{
  "attention": true,
  "residual_init": "none",
  "momentum": 0.85,
  "batch_size": 256,
  "epochs": 5.0
}
Rows from block 5 of a small image diffusion model, named by matrix and row number. Rows with one number belong to one channel. Each number is 500 + 25 x the weight over its row's rms, rounded and kept within 0 to 999. All counts start at 0. Numbers have three digits each.
After each channel's rows are labels from the 100 images, of 14848 (inputs lightly noised), where the channel reaches its highest value: "top examples" is what is common among them. Only what is clearly more common there than usual is listed. The data: small renderings of single solids in any pose.
# convs0: first 3x3 conv (model.mid.2.convs.0.weight, 192x192x3x3, standardized in use, each kernel summed), inputs 0-191
# convs1: second 3x3 conv (model.mid.2.convs.1.weight, 192x192x3x3, standardized in use, transposed, each kernel summed), outputs 0-191

convs0.18:488518516536470486473523508558486513510493488486504527498509492512476486485501538535522504481503536560503504519514503551477492513504526513482518465539466432478547465471470469474535475471459482462523501504508424500475525487507517508482494496527480477478491533534530522529534492504504539468491493532517467494486517510478528513522497443480517497482436507512508493502474491489516469563519519499524483483475492528494507444508498524535457509502482468544521517483489532469486500524496550508504434511536474492506521509490498482515515514464518512473499501478491509488476508481480532522
convs1.18:518524549471496484503479487474516507479470493500480504462533522515519528456487426526517481533509514467495508465480477456556472506469505467506522500473515524494491514474544513453520464502489487508497505523471510516487476468516538512493485513531523478509496526504492499504490487463507478487535476488508510520472501457483463489490490520476484475488534474496520497478511490527527478503440465481514558481523496486529499469498522539486474520469518473510436473506518477550518529471534483492493522512480485466472475524479532498516515484473505484446530499505499500484524520452474430548
top examples: white

convs0.191:490490503512487520501472467448497494481500448484501512492472473495493470491529449505514487436547514471443495481481460513529522480486485499530521520514521471511470474501433468545532510489485491535500494543522528474512471479539490529519488481491533519469545453479469509538527478495552512497482527532485496545482481523497485475502505517528532537511507490493514499488508462490503503543439490452485501527526499512512516504500493510498505570518487540513534439527542532505489521527506499496519512494507511506518517493458505537485500506485515487468506493476484524527456505487481479527
convs1.191:498534494514488425493502526505502505525478511504536482531510504494478515501525535514497507520529527530488528510484560482503522486522470498501524492523544513491486531493505473484461459512514507460514490470438479491525476503502458475527534538506508465517541494499505505484514507511488518534490511473508487455523511465431476544518464488503517471530475478520467514493488541485462472495480495451475508521495496483477548464519475497515485468476482497479512495463515489456525490505534458518461518458511475492508486498493531518466506544517495515431480535537518534471512516497481451510
top examples: light from: behind the camera

convs0.137:554513566525488467523507509460521537502523528522461451524507482495486508446505553488448561485503467481515515517511513523511491461473458454497488483500528511523492495524503473490516480525465472483505480486481502482492473530487538460422460523511533487464483526510502493499515523521501521522534562539517497470495526506476535485539515528505524522464502516495491519486497502494469497527464496472487540498506484494518489497511496511505497507474481474496507465507478511456520510501475468498543472505492546516466503499528540494475504473487483540518475514501488545488491442513520494495
convs1.137:479504476470531464461509507489490528525473519499519519559515513550513529511512512526508466479479488502501510477505537505498479515527536505510499476501499517524542470521557472485511503491505515520497488504509482574461469477568507515520503495492503498468538511517508521494479514475506500522534537498474462503500509439477517519538490495510481518534468448523523522540460499523499477473522469522515507496472489490497492500510552447494465493481494481477463512496481477491483518490514515490497497518493485455512509505508551529524510534491549444465480471451496499493502484455505441452
top examples: black

convs0.63:511519531508465540502453432471493518471521491536483474505514530550479519505496519492496463490552487492503522550507509540503525502509514470520505484530524527490558479509519487497518493494513530482500491496461513498488498486458462452506493557470524518460514495479517496510508471469525516476509462475488533507510484506480539505455492496498494488487500480496484502503513508493537560493468525459510481503500540453542437473527525498464504533506557487486516525518509468515484531506535522484526475542528489512484459537503476479492472490447477472510458485509461490479515500514500509518
convs1.63:529506494501497465501448475484502500535491480459487486475474470448513499515448531480498488534475504505507474481530514478494502528494519510461505476513510499483498510518480542516463543473548470508501503508527483489510525476512503532545526471528457488517515505520466517442508484514497499509502506503516453456469457491507477486518496520508524509474496474502497483514497502547498480472519475480517439469493503505539529493474531565501529545507448528525497500476451498494471510498478522457471497486482512435495559480525488501495469531473488473470543518498446504511477509498504538523
top examples: light from: left

convs0.20:484536500490498500471508514506482500494514488474561493469481518485463477472456519492482478534512520523466528555483505481501463527511500487516484475470528505486489500548488513502513461491538503500542522524542507435542485541475481535530544494514526500533541501484520529496502476499489516438502469497479485492492568512474490520509506567475528466516503460533492500509493510497490465474490469522493473477490479510499508474521506517496491528530473506463509469486533487513518478515471524509484472524477480487489456485511456477512514514534475511494588488491536495496518516475457512477
convs1.20:489501482507507458501506469502418583504457483541496466480502494531503515532512479491496451474533487483495503480504486467532506497481481489491512540497503486507520468493451500474489528484507504505503503517505532494527485489523514487516476480497464557511499498509531466486552464535490490491546528511460477515527537530499486527495511528541531517514494521473533457518495469463510495477504515483440478493504500521502507548494559523521511453507514494494532528515503526498496509549508463507494491475539493516530506521521514505461492526510534525544470483450519461481488529493538500511
top examples: light from: left; red

convs0.122:532491487485508506508495469500438499474517479493488509471463505487496479546513544439477532481508474520496496476485473482520486525515499494509497468504467495486510545542550521539537522469516517554516462490503511507485493504483536488512504510481494506481471521493487549508460539539481511481518457478495493520536495482532516508509519526504529509511471501445491499455527472493420489455509519505485509496483487505509533469457515468485513509488492461529514523549499510484468521484526485493494495492482597502507516469495512464540468459488515492486520530522531474488506530512514525506
convs1.122:458524470476478507508484512471538471503460510499519500478458489482511497407484491498538477533468517479485508494549486537475485463501494528490570509537513491551516473491466495472511479485511491481465487472493531507490500476516489506532461469499515554507471487526527483487522486476482474494516501507502462475492506523457477521511470484464496483493541490489490483508503458486527524465499501467505523538473478509500511462483525502446464462500467497522513453475492557539486470538519536503480483500485476444493465482526510483485498502495458498484498484539474513485493490497477516467
top examples: torus

convs0.151:475497482525483508514520528552522460467514483490516500510506500490496448533503536495493550487433550490497516496480499520528531524467494487496498486516481496545529507462530451494508449487494502486485513452508468482529491471488509520514515524461518497467516487472539507490494516511511509508538577504485452454474526508471484521504489500492484498492528448509520488487487465522532491542464545528492519508555541482486470478516497498483503506452488536498500474494479484532533523521522497490463490527513530480497535492553525479498515505485514503456490465491497502488528534499482436486
convs1.151:490492511470481563493532513531483481507456484470570504468457530545501514469489427523496467511504490503494494492493481463467510494497491489534507470495482553485533554506517504491507511519506496511523489534473493489503505528488497497562457493496499512497492495510494459484560491473452496491501486471437488518524515527495500500473478507462494515476489516478500457447494520536456497477467505488518473529489495496488528501499449474480474478525506478518547518514526530468491525495480568509545523518476482486485481502496479523487516487477490461516489490520499549477485506494506479458
top examples: plain; white

convs0.57:518484496509511472524473494489470491463467483510488493503497510470509533502504485490502462515522474499517465477510568469488507495516470503481498507504510520462490507498509482512507502484471513511487520453554525492463533538501496493480500518480518522488479476515462493466489496546507470516556514521477498497516512459469511449487507492505546467584487515501551549498448512502508566529481525413520501541490470497518482532524502500514511498490508481521468547500503508492460496477498478536513487487479530515494482522530503490468479507479496530521472499502473587506500519513520489493
convs1.57:506532476501509520464497492504466534484468524522456490469505528508498518537475510513512524502479524537483507490486496483556497537461532496477510510483509498479476518512497518520514482487527522511545494526529541473498536549490452460521489514519501538510513509507482492479524516517485490451515442528524516528488558478466464495498505467506499510491515526488486446488494520477493569489520486537514460502488528523495502502491506444470520513498505507446494437498497555507496515477489548511496509486492502532473449544503531476499480519524471496494491493488530511478494458467570490512
top examples: white

convs0.7:473487497503479532472461554532488489512503503496487515549514489522494495480470519486505522490507499545559475514484460531486496506535493487480462497528536475505488506475489507484500489509490509493494489512538470470466487469497511479534468446496518526477469491477539465533496516485514513475488539519532481526493491557469518535528458460463560509532526531500524529465531465471517493533517528504538543526473525483543522487520499544476493479504481479484478488492510495498478526530545529516520491505510455522453484503484482482467482490493492523478500437509484511493519511494525436479
convs1.7:534516523446514494513500532557504469486516514491526515507492549480475493479492489529488547532494451511491489474505473492555496518496507525556481477459454525490484499491513525512500461515505517523469505501527465519468481530487519460513473534533511510505470539525495544487489505489519526518524496483515479487478498500513502530510506466431471480507514436464502509433464518536485483524518478487493516470512498516540516464484491485470556529498531482518465519490508537558528514471524525484498475471463512511475526504507516521508462514467494478499521492538496517470475494523480490526
top examples: white; grey

convs0.186:530467526511525503496514536501533531538502531469480572499475485447542517502533491483518507470465502474532504487497488492459516516515514509548507525479488512549513509416528506476517493493513489505521513518507513477480494484520505531507513486474513499498497520491464512472508513498510471496517491446506465541514535492525474491445527539525503525479510493491520461496475469508494462478489556574477504499481475529457492441476501516486469534509539529495521468493491479490503459491457516484475482513499517486503526487464483540497480522492494515474508526498502440508504530483481533479
convs1.186:479501473534539521495476465516501453480506468510529496474477523478486480499510477485514473534484467521494506523503460498491508478531484485512506533482547490483534516507501473466506522485537479509483465499492478529498562502494510526549496513531540521504503492469511502500530509556471504547461490520480552510456451525453508517500516501459540515454502474497512479538475501518514501500503488499538524511548509428509524521521530490493507488500512514489501496474472447471423497504515511464508469537480492501486498437528529504501468537496491460514502481460500523484509503494532497478
top examples: grey

convs0.125:502505533448502500501491534505531516513489514530520513521500518520500519496492457503485509491480495500499460472528459495515467494508513509523495469442495527503526487381442465505466513492538482518504529510480500513536508458511473503518466536508482528521511508507485493509520442479482491505503554520521501515477471462490516521528518488500505474477531495537523508524492469507560469510522496489525519442507531480499494498489519516492477489511475503514458513462497521541518525485488493516535417515470476512524513478498490496543517507488501545486499526494501500473457525527498521474
convs1.125:496486499531517433467519521521538490481533530477492496545519477540502538448505531531521482484477536462509530475490502527504550518486496479492496510508540500508463518520507526488546491485441527531483517504501516530478471482495522491474543477507490534496472504426497528490464548558545494540471504474500503504483519508454513493505491493496445529481496513504476515503452511497482506493501482467478495516512523526485480518556481499460513512461513524535513497489522505508484484560515496486476524536502510491501537508518498470451484446530495484511519491490506482507504502474504546516
top examples: sphere

convs0.31:486502478503530428503509506460473477545477579471553498488452475458476531508540523512482556516468519514547512491454492535525523514510501512545518517535508482526499524460529533503474492449487534493520512520441505498487514515480492518520503465497481549528487502482462540482539475518507478521459529467532470510475490512476470497515550510517478507466519499504525495484472508508438468497522482495471529505497502509470531457527535521510506478477458515496492480505518457522504488499477533501509478490519529483493501478520480489520502498526492523497514498502504499472490495495484475485
convs1.31:520527561539498502510520507516534512508516446486490505538527476485516543485480553502537475474463525517506467502502454511505473531518500491492498514488499482500509491516487494508532517515508428515513486490517472487481487487508502511417498503498488463494464465474472487466501498470457476495507499546461489554478518483469484467492501492484465484509522511548440509510485510498486501514486498482533494486462511523510451514526505415425480493541471485495491510477494524472509492484503493479527499468498502537498511479518525489512475507453504503493539550500499525473515515483482498470
top examples: torus

convs0.161:456491455483456510497519504516481491495480522445504515490482511485494462555567479495540518537494483506484519462539485524532469498474510511489513475518496573466475507471555545517516492534519511472496463508524526499546494503547484520501497529528519488509466528526496502496522478475501503491486531471488465487509461535511477457446518474521513480525480530477483487529539504510454518469486540482516485477484451504484533475475514511519511492500508503486509518476513479478510466498467490530478502491505524495480461483493511484543537509505540449495518513510516489496538488453531493529
convs1.161:490515543528474526498501491484500522494497480453512493463481513495529454513502521500491541490517526499500519500491478468488548518495505526497540488544529532504509484484484496469487472490452497476508498491484524456496503543466494500518509474543504477500508494504499484493496536483481566474482496510542509495462500512476451490550511438553466506500528489510511522489545526459487526500530490520501501547480474557528477508453533506480479514500511484517529499549543471509489494541531535485498505524536483513520490492453506484496544513453508550492511528517464539517531501466498545508
top examples: chain link; torus

convs0.44:483499472493493481473514469479555470493521527489550491494512500486488516548480504504512509505431538486508469499503492499495549506506489488479506495467475518484476458449487488471514495478438502484480509487476511491504487493532510507505541482525516519513505538508487544498543524482505533498495452524505481504452491506480506500532518563524461505514517510413486543509503480512528492492481500541505484505535480523508466465517558505512481518483480502506506445495557498530531524461492502493470545481494437503524514503494483508498522532462499541474508505483537499477474526499528491517
convs1.44:479513545511486502534518496505480484511501472531472513520467504464480474506488499563518465532526477493509490488521508482478492491506486516522541494532495476496508513494471514533465508505550490539524497490500458533507474502489486525458479552498499506504505488483518487528490496521524477472507462470455456519532519533500502480463488466478541447503545484597508466456473500518559471519485503456507507483488491533495471513501483510503469548515479486509467533472483517483503503517476539525520478512475502488468492460541522494464480470515515472540513507515496499481468501498458540486
top examples: torus

convs0.70:497499474487488506487508519504519501549478543482516524535490494485518547508523522531500509546530505522515492532506539498471483460519510520544511486529515499494506468494482459516487510534482472474475526521458520479487466489555497535450453502477498526481532487490458449504550493451521459475536499511487466511476494482529467500509511484464491516493488516536512521518482526494535487504477505506499479515467458469463491496482509508488489541471515503537462528540540501531533527487526532459537465549514456488469479496454518480439528508481510505499507492501460509479482491488522493518
convs1.70:505455495505499473503496487469495527519501463526486529474491498510542483480482457476490521500478548559487472481509516518489523537521503474505488480498489496533534460524486485509518502481516502515503469494539512532452490500465494475505519477493480429508478456466530503488494501498472516517473505513504521496498450526480502459508486484509455514545472493479469465490477470474506524491510507463502497488485477500498489509500527501471485453513518520439463519414442484502472488489477483474476532489493484491499504496551535479533489528476461489486442502514508497508445521513440481499
top examples: sphere; egg

convs0.67:496483530496512544525479473490461483470524499522470434530496491513500497511488477527485444520511476472495513511540469499528515500458484484501492515526538539506479489496458514505467521523559482518526519477499518446490503491492519492496466498513524494523527476503440539515513485481529487525492526531523519469486482447509483465515497469498471472486482485539463537500530516489532541499495495448507553541498515488514502519488523525529478508491528506472467449487525479513473494494521457483544458527476492462506498513506523471513500460507493540509525553505497563478489494528501499495
convs1.67:526513505514464470495487465481495510495516475514498548525485505528495519536486513501524473481519511471506508533486534507474528527524512479467467478471472531508528502498463523504546503474529499496482501524520496540508491550485481486503522506492522595468494476506531482542520529527495459492563472508503442481501494468460531527506508495483537532474503525545500505550496484486502504532513482486487467491463528491508516503544474495504545538528504514449514527507455516516509500479490524533491511505531502490457553527526456500490472473511536489467527469485480519495492518512492462530
top examples: white

convs0.189:453473454507486471475507494494484507499514437485513496482454475544467498497455485497487486528495531486483527465483475534498491497567457490497461499447550551505483492482477463497506490512539444512500527530520517482480515502512530525507507516485515506508540508501507464511487483464469524519466525492504473520494501472512547512523512508569516487482494500528511492502522467539516449475535492501524523507514490494492506494552496495476487505539496481510476472537537455509483518531458493525546525501557528515469526516465500490510489498502463538519473517511500498486481503517507529459
convs1.189:531484468475487519484517464542529488479496537474476516452531499514507524493518450553483535477425455478510498531491485482507489494516509537488467500546498471480519484477481508491488509505471485493515491476572493500503500464500533488530532501513519485529482475510530521481504502517502451486473488519513517511485480481481509476515504486463480490515480498475507499469501513520511511527507478525476548497559446467504494493440509494470523511475545514470460517455512500482477482494495533497486431519491497509521483481508509520534460503523461463489501491502509503504512480464478438555
top examples: torus

convs0.167:470483489478498484521509544476495508471464504468493493515472487537517449516537477463534534505489487492486531478512465499491466538501485526453504467489478572486465483497490517514486484501490509456494477481495550518530499506568463512523523477501506493511461508512465517485502504499514453516497586496527487471485472488500515459477511475542497491519524498507495524497536478486447516472485525456493519507526499501515533521501512489509510486505478535506532494468498492521496470498497483492492505463517583503484515470500547495533535518529536455510523468518506473489531529461528506497
convs1.167:482487514511484519457522463460503496516486510501505467478570485485501488525506554497501528503544481503472528493481492532528516487486513521505492504482518485514485503501517506514494466486509510507506491507514476437490531510487507438469574525527483468498492487506452510508484504445497528495480478495544536489456498490476494464490492495501488503525517484559478523489507515515530464506506492485487487520480504535470520524464482522478474492478522475458480467545506447466523490483523501551515504481447488478544488457434448515517516538518506516474491528488485526547485504470505513480
top examples: spring; cube frame

convs0.0:470484487511526506498464461506512536464568504528487509446510521556475474466517486512502496513520469538529467498516516480454490489544485503468501435471492538462515459545475491514505465513539494486511498497492501492493531489509495542548497495490499467509537495479495462502527510480499519502523434511489533486467507506537524487494480523528483472492520499497526510499504495506531493499495487476499517515544529534505447525484484512483530525541473515509504474486525517512519516521494515515525440506483452486474480494489508473489512435545457489513529492511484474471515527551489535484
convs1.0:557488515476483502484487492508525492503470520461539484506461515484524463486511488471513545486500538480489476513529505492523510496517524451472500470536490489535493508538548492501462504520516476462520503498500489568473525468478511498513511497502537507502516485504561490472505526527502531508461549516521532533531451543501501457484513528479524533525466515505495483528491473531519474494518516495563497482479505491497513510456446489555450449478506525515515526487497507532505490521475506537527547545520539486490507501509483488519536526476548469500484499511491498480482493480520507521
top examples: plain

convs0.102:478500530488486453503484546534504471520457537503482489506486510509506470470496515486530507489489495495469481450516447482496530513503471468488502506489506538520471455477546550480499490497512502444484473502521490484506510471516483510484515503526500509511427511493495509501484489488528470533501587506539466497480469488519504530495514477518469510493483509545501511539535514495418537470545511518465514449502541505514527494501505512476484537483486482517554526504542471542506486510526495480492494532508532491490510508483500489544524521486513473492500456487476500519514507467510465532
convs1.102:486528542498515530459497525450532508478503531499491527476542551502528527495529532493509512518471472529503540492476500581503505497513510536482508513499501510496465502505560479484517497517493509487502507502500524485473540515466518512501509523529508473496525534513438513508521529492498477508459494492532596450480515525491479500526463506458501473449523475484466521497488519514513482505512486482524505507525492461488492493509534500517475540494534517535508495512472510458469497484485531511483509514519486531521511475469451522502500536523437504462498520538496512450500497524512512475
top examples: spring

convs0.40:519506475528509509497515497459532492451564471458518546479457521515490444496524442518503502458481517466477514477503474523468521453478523501501523493511482475527486560505506513540507490507483520518534500508502543518493524480454466517511515515525506518501521515525526517505498488513503485477485444457491497513448498456482542472470509501449530469505545507455514487558517521538546499461499537520502465491482493511481469491487491489527483517497529519504525489508495489486519542505489476484486493522479491491526504477524513475491523529445489515495519521473529471509553493493479492520
convs1.40:508512535507473490520500485517502498482427523545483514503551503465506460529451496495511462539484485489501515493498480469521536507493527512537529505472482521466519509481475517524494488490486455482494490497498468455525485497462478529490440493508498436480511479460509443470499542487503517506488507482458469503531458515519448530470488448499472477507456472529510475454488489499506512514488503523497500502527511553520432500501505486493486545473489458475484485516509485484498495533549496530487515464476522480480494466477489525500488488520512449512482493470510519514525526516476521503
top examples: plain

convs0.147:533472451468482517503467487492471496489510492489529492505504485488493480499488510463490534467483496493513498472476484500538525521467509452503530481477500528533504516530557485497526493507496475479538477459487528462544523496478542510499486505501505518463544475513507510506452496521506509578498518490535490534501552503493484523496489503549513472541545488525542459486482501470507509526502504530493487509483539505544512486483469467494463481503522520433479498476523492511480483480488491523471539537502549474492468511547504506486484440499531515510473476527494504477516464511544450488
convs1.147:473499570463507431539506475489449516489435502474501491556492500522461491506511480526512465549513489502527500469514520479445516471505505489510491526512483527495513520503505510464564510477510538522502518501523479511465471512495505486557492527461497499498466549470470489507553532516485535461489506468447465498506466504504511480513513527464454531489492515496497523500479493532504498499510484515518513503497460474502492519512459527541534503493477472526547487523501459508506482525484483495540498507524471476507518484474503523461503494491510510555516478493501502513505542495499478461
top examples: white

convs0.178:457462522496505502466537521499531532478477498480525467489481491503508449521517464486519480518480486457473514456480501470504517489480520535496515455509514541504450494477516521548510474530508498440494500492474523492552512533540458521526520503513497517478500535532449501485554521477479505506495546492534486517483476494477485435488488514521480498491512531502492536507525485479474482461499500523532544465522492553512519487490532523480455492479453516523510476508534472502532477525515498484471526480502550494493498491491498529511535528539526487514506531493483472477502469453509501475
convs1.178:514486507509498555475494499460501482521457496533505490459539491455516506501520526493472568506534461477476473506496533519500521523507525488479511475528498488463474516473476501484496472463532472504475490466507536467519503491516439484492532515524521489497450513503471529569526490464478494516497489506511545483488492475528514459494496466475512511563532485543508481452509542455494507529534498451482491508478520490473559490500483477514452522488505471509529508517493478514485479490497484547494470509513485496522447526448506520476514516514493513509495509511509550505536502486496485510
top examples: spring

convs0.116:480494508537493506486486470453520520498515483493501528491496550514518500503556497540495489476491500487482509518506490519497469460498475475485521465512492516535530482480465466531517502476507475516528498488470554497527520520486567491531509495522474474520508477506507512491441500525521488529467504503501540470478499473482480470483499512450467484477502457457518509534482474479573520493452524515477507496538522512488490507493501540468517530518469487498503490442520525454513462516522515467516485497513517519485513460504494498517505552502424528509519488476503481512550471552507536502
convs1.116:525484475479519534460471562506493504480536509519508449501484494488495484507470488466502510508486462482479499514517522529499538465490477506512483527489495504473522502531518469490485513472456461501463513510528468522498475515500470533471521480542518523488541517506492488526547510525495535465492513447502490523500525560524479487483500529509473514507455509492511523457522519525454498545513458523495478461478489557534502495480499442502553455483562500520504532489471480541492530506495470512510515508523516490505464528498520507461519487490510509519536508516515517518483533455462474476
top examples: cube

convs0.166:478524500518540523522492497493533501520507532500481490505471490510506519461471452543512512508507505531475534531500506511481498483493527514556533516526505514505519506442466518531485524451508523527507494541492543468494472527497490514526500498480496505479563533520491471506511492514516526482513479522490447517454482461471512471442551544421472476502502470520459524504472507527539485485467501505530506540502475527499474518499501505471515489497471493481489526501486513526490512509490502538507498496486423477488495462512471535472528511476533494502515482471470513513473522484474448513
convs1.166:497511499493428541533511523528450516475493481488491519548521516534477511497502549507500540470497524501539505531472467517490481476534487505461496484473508523486503516471518515499509500561475489491450506496505513547523477518509515454449474500487455517455475470476485501519513497446508477488520521496496497510497502482514526532522491480498460530499505557465539555497526485490496485505503507500472509459501551491479502477547498464495498500551487482498469484502535532485495500483497467532489504467531483516449487551449505515510500474502451551492527496472493500512510502506511489537
top examples: sphere; egg

convs0.107:486528542468510516505498525505489465481498489508521507526496474489501505501478465514499526509491457510481475472534480488541450523534533503501534501443505544482482506338512483508497510521512484516524542513502501486493528447509492493528495534474470474529486514520458479500509490495491494516520511520507526503501494494487534484485545501494494474530519487531496499487460503510495520470497492514501492476518505522543501509497509516458505487527480493474499555484471488532516552500477498545532484506512478511516465455514495518506513500497539497529484474461517504498461513494461522480
convs1.107:483495513491522510497499505480512499493527544494509470530480460468492505515524491487509533467497518461502537522478521539501507499511500489506487490520527463474465546548508497461460503509489496488489495520519507523494458518497483469465531480503499484495474518468499493487429527532485552504511483457471525482510529510480483482515457558546493496502506548475529499449513509518457498488484510487537495504483512495484504489520481510492470496471495520570474506553534511504542479490528466480470545500491502483469551524467506470476538523508502538533477459530483523535518476502519441478
top examples: torus

convs0.188:485473476505521466486503504495467528498444520475496511531546467505538489497513489497478514523523520489504543498514500518537473472476524535517523560465502515474519514494463536484486488549534509456484502498512505490484532496550540487507509489525484492535496478508476523547513476503498496489494493491479459493503487478544498466525518491540468492520445511499515512470524462463476529457465492505510484506500465507502588507440467518513497463498489498501519477529520470483502478491455499519512520500451493493496461540469478526539516515546468506495488541506522488515511503483536459480
convs1.188:510512510461508513526517454482552524506477482503515478437510524549474507471452479537507489503502513511524521454502499464502513511512533488523484455459472494469522480510495501482502498507494502522542498504554493494471462485525499526512464506498522537484507508458542476453456494489522554463491485469509472541527443509533492482476520500519521500536526495454513514534492506476533499504538493481496449480508492513516462507540504495475534520482533491500530567473548491489494523535500490528495486503463534470478494504516543539491493520509529489505483491490491496489506495442523497523
top examples: cube frame

convs0.126:519504516497530468491519496537461494504503544479508499473474468510514505482527492455462469471471508498506543472482523498489493512498476511531491456547495517478524458576495499533531479455499489476497511507471526491484486522520551483474492484485529508466506496463497488510465513490548509528501582482493525498496520511477508531535478497540554516487477499499492522492490512485485477508484487472467531505524541497505505508492534452469513481466497499463530490484518507447499500515494484485503519496536583460443501511465519503542499471477546505478502491493472504477524522503509500536
convs1.126:501505484504491504483479477447495491507523503507477477510470539497491536514481500526501459469479528537503481536521455526507440485502530513477517486516505519544520526522524464485509501506496484500447503539496524547496481508533497518510524509472508513506525480509482508516515518452507521477520467520540434485492510453499489504499526527496504509468552481486453511534455477512480484467530497504501472483481477454485492424537489510496523494484490475526472496510481554506524511480499503493490485483505455502497482481535498512536490479531454496441512543502516504446456472539542480513
top examples: spring; red; cube frame

convs0.62:475517472507483474478468489479544466457460484492485447530523495502454498548497526530499501496505510480538532487473515515539504480473566516519489502544515550521524510451492515466538518492473504509504509481474474483490474509534515516437522505529515544412454511507494481505570459486500478515500513505529506482518485507459465528527529454501478530505474518539518479501507510463477492485493470473511520462488507489491483514502496501483493498509481497520524514529475488504520514525528527471492521452491512465508495508520512509499523533515525523529459509507504527492501494455475501536
convs1.62:489494472513500542461499481461471523535496515515472531506498493453528498527487501501493479495503473534475493497484483501540491557535494493480494471511459475479456500488505475529478518491531483489500483514539528463523526505539483511494499463490519470499529474552458506501502521453519485459501459537501488502490485463524501573491501473534541481509484511542488514529525514446492506526445508531509500499523504518507484489542528509528395481490507466523474506476521540528484477473484489526472482469526501504494527506506508474522502508500491527444500507503551506495510503488502493476
top examples: cube frame

convs0.6:484461462476440490503464506480466483478479496491451456479473508500475491516497499502513557541509469485469559532511499498548505493486477521488467528498554541543536495503515487507492482518493472499515510492502499499568516513508535503512531504509524456511516513491515522513484518532529515497459500485465525471465504494467484509498504512512486485502499480497505510511540554514488476510507525468494470529541549458470491474505447535479530490456531462524474509491533506513510458485523466525512458551490537528474503498516535482507496490500493526456451494534481512500500488501470497522
convs1.6:516505543517504566515464488496447541508534508451519529498462482466503480495487466479486522496485502523492469488487506537470474513508502473486470513546496496494490498474531486519507525519496500479477506460487489531493522477481532531501436519507475431491511468497498498503557510495499479502521533498460540518466462494468522524495526513479470508491470532494484477445502477505534533529508499519516500515515503480515495523515506541526501514501474491481482503487505520506544540511499523495484496486515480504531498561466475495498496512454474476532513525476471492520484589492547445510
top examples: grey; white

convs0.99:514483475498472455502511480509504487477500516490511476522512479504522465493419454522491464496535509462529505516474484507494539505477498522478484546489488528480486493502437458513482532490484507483484509530554480517464518497495522501518536494545463431520515495498440536513462493508504486478544468487500503521485495507484453489511501503498483557534473506508480531499529517507499514550501501502496511476469514500514453466498540542474469510542504558514510498466542527468510506517498495505500525483508525515537519513517492503499524498497490482551559451486499465503514517461495499496
convs1.99:473542497487544470486484504483498542510464487460456443466442520493468470515520505479472489521502496555470496491504491501503482480495506482533523464518475502518454509478544500527528499489548501500527506466465475493523486521484524466482472505555505569534497527486525522518517498502489522518489492460502440492509476529532462515460520452525484474429564503535504507464510522473502484485513499510491492502525463507485507497482499480537511526475540491520513502529503498462516492483523496534479499481502487516505494492489482519460478500498515527492441491537493524486475516468510515485
top examples: cube frame

convs0.49:482510509482495506498492541494469526516505490475549501515498520504536493491550528558486476521467519545507482490519532471493494524519486452465555464510487501510483472510485486490490500505477510500444473461519520530504523543496496509475474506508530504516486493476517489520512494531497462487518523499508470503440547481516486437531498459483527480500500536495546492507477529479499547504470515456504531531488471498500502491521518508541473497507562508515418521496481453505506482464478537507491499511468469525455471490532535484482509477507482495492498514510501529504533471464543487472
convs1.49:484490509500492497490504519521480466468498509502481541515501528494507559481479477482541523498477509488488479522491466527527504476494490532472437510505512492482479490499537467519549505492456488480515519498463518492469523500516473534490500519472524502503527550506484476491527496501508452473480464507465505553520462525435528542516516510528486475540494504485519533494474511542494544486473506507518497555475556522510508504530512529503537519485445492484475497494499488438469532508517546493525503451495525527491526506507501495521506517486530445494492556479533512469508485501507446511
top examples: white

convs0.113:497467492465512475514522495512519515479534506497522496467473511476478506517465439514478530492522528503510526525453541468494492479526535521535526541490543499586489481495484517516460522472516508489491451498491518516504517516452537486521473508470476495522512517475464521483494564456492481523516475468465440539542471491491497512456509501495459461489527489522491498539502507485499472524491485519496500492492537474528483468462534513514515481513496493494496526514517523514494503517519459498506499504482557527487447476484480517487497532504477519523523463504500502530549463538493471489
convs1.113:481524569529484514483505566535478478500438492494529483492461495542498503447525486511528514517474493508500524497534464514535468506495490489533514527487482463465522493500503489527531509525518503537511526511511508479489480515479471499505483538565495496504451494502538521505518474534509479504531518520469553543459518529507519500454513498482476511505535509492499478462485490506520516482488529473493448486462463514488476532535515490489516483513495483486531477488469481524494501499463509501520518473490499505493455495500534535419470501497466536496456534522487478523504542496502507535
top examples: black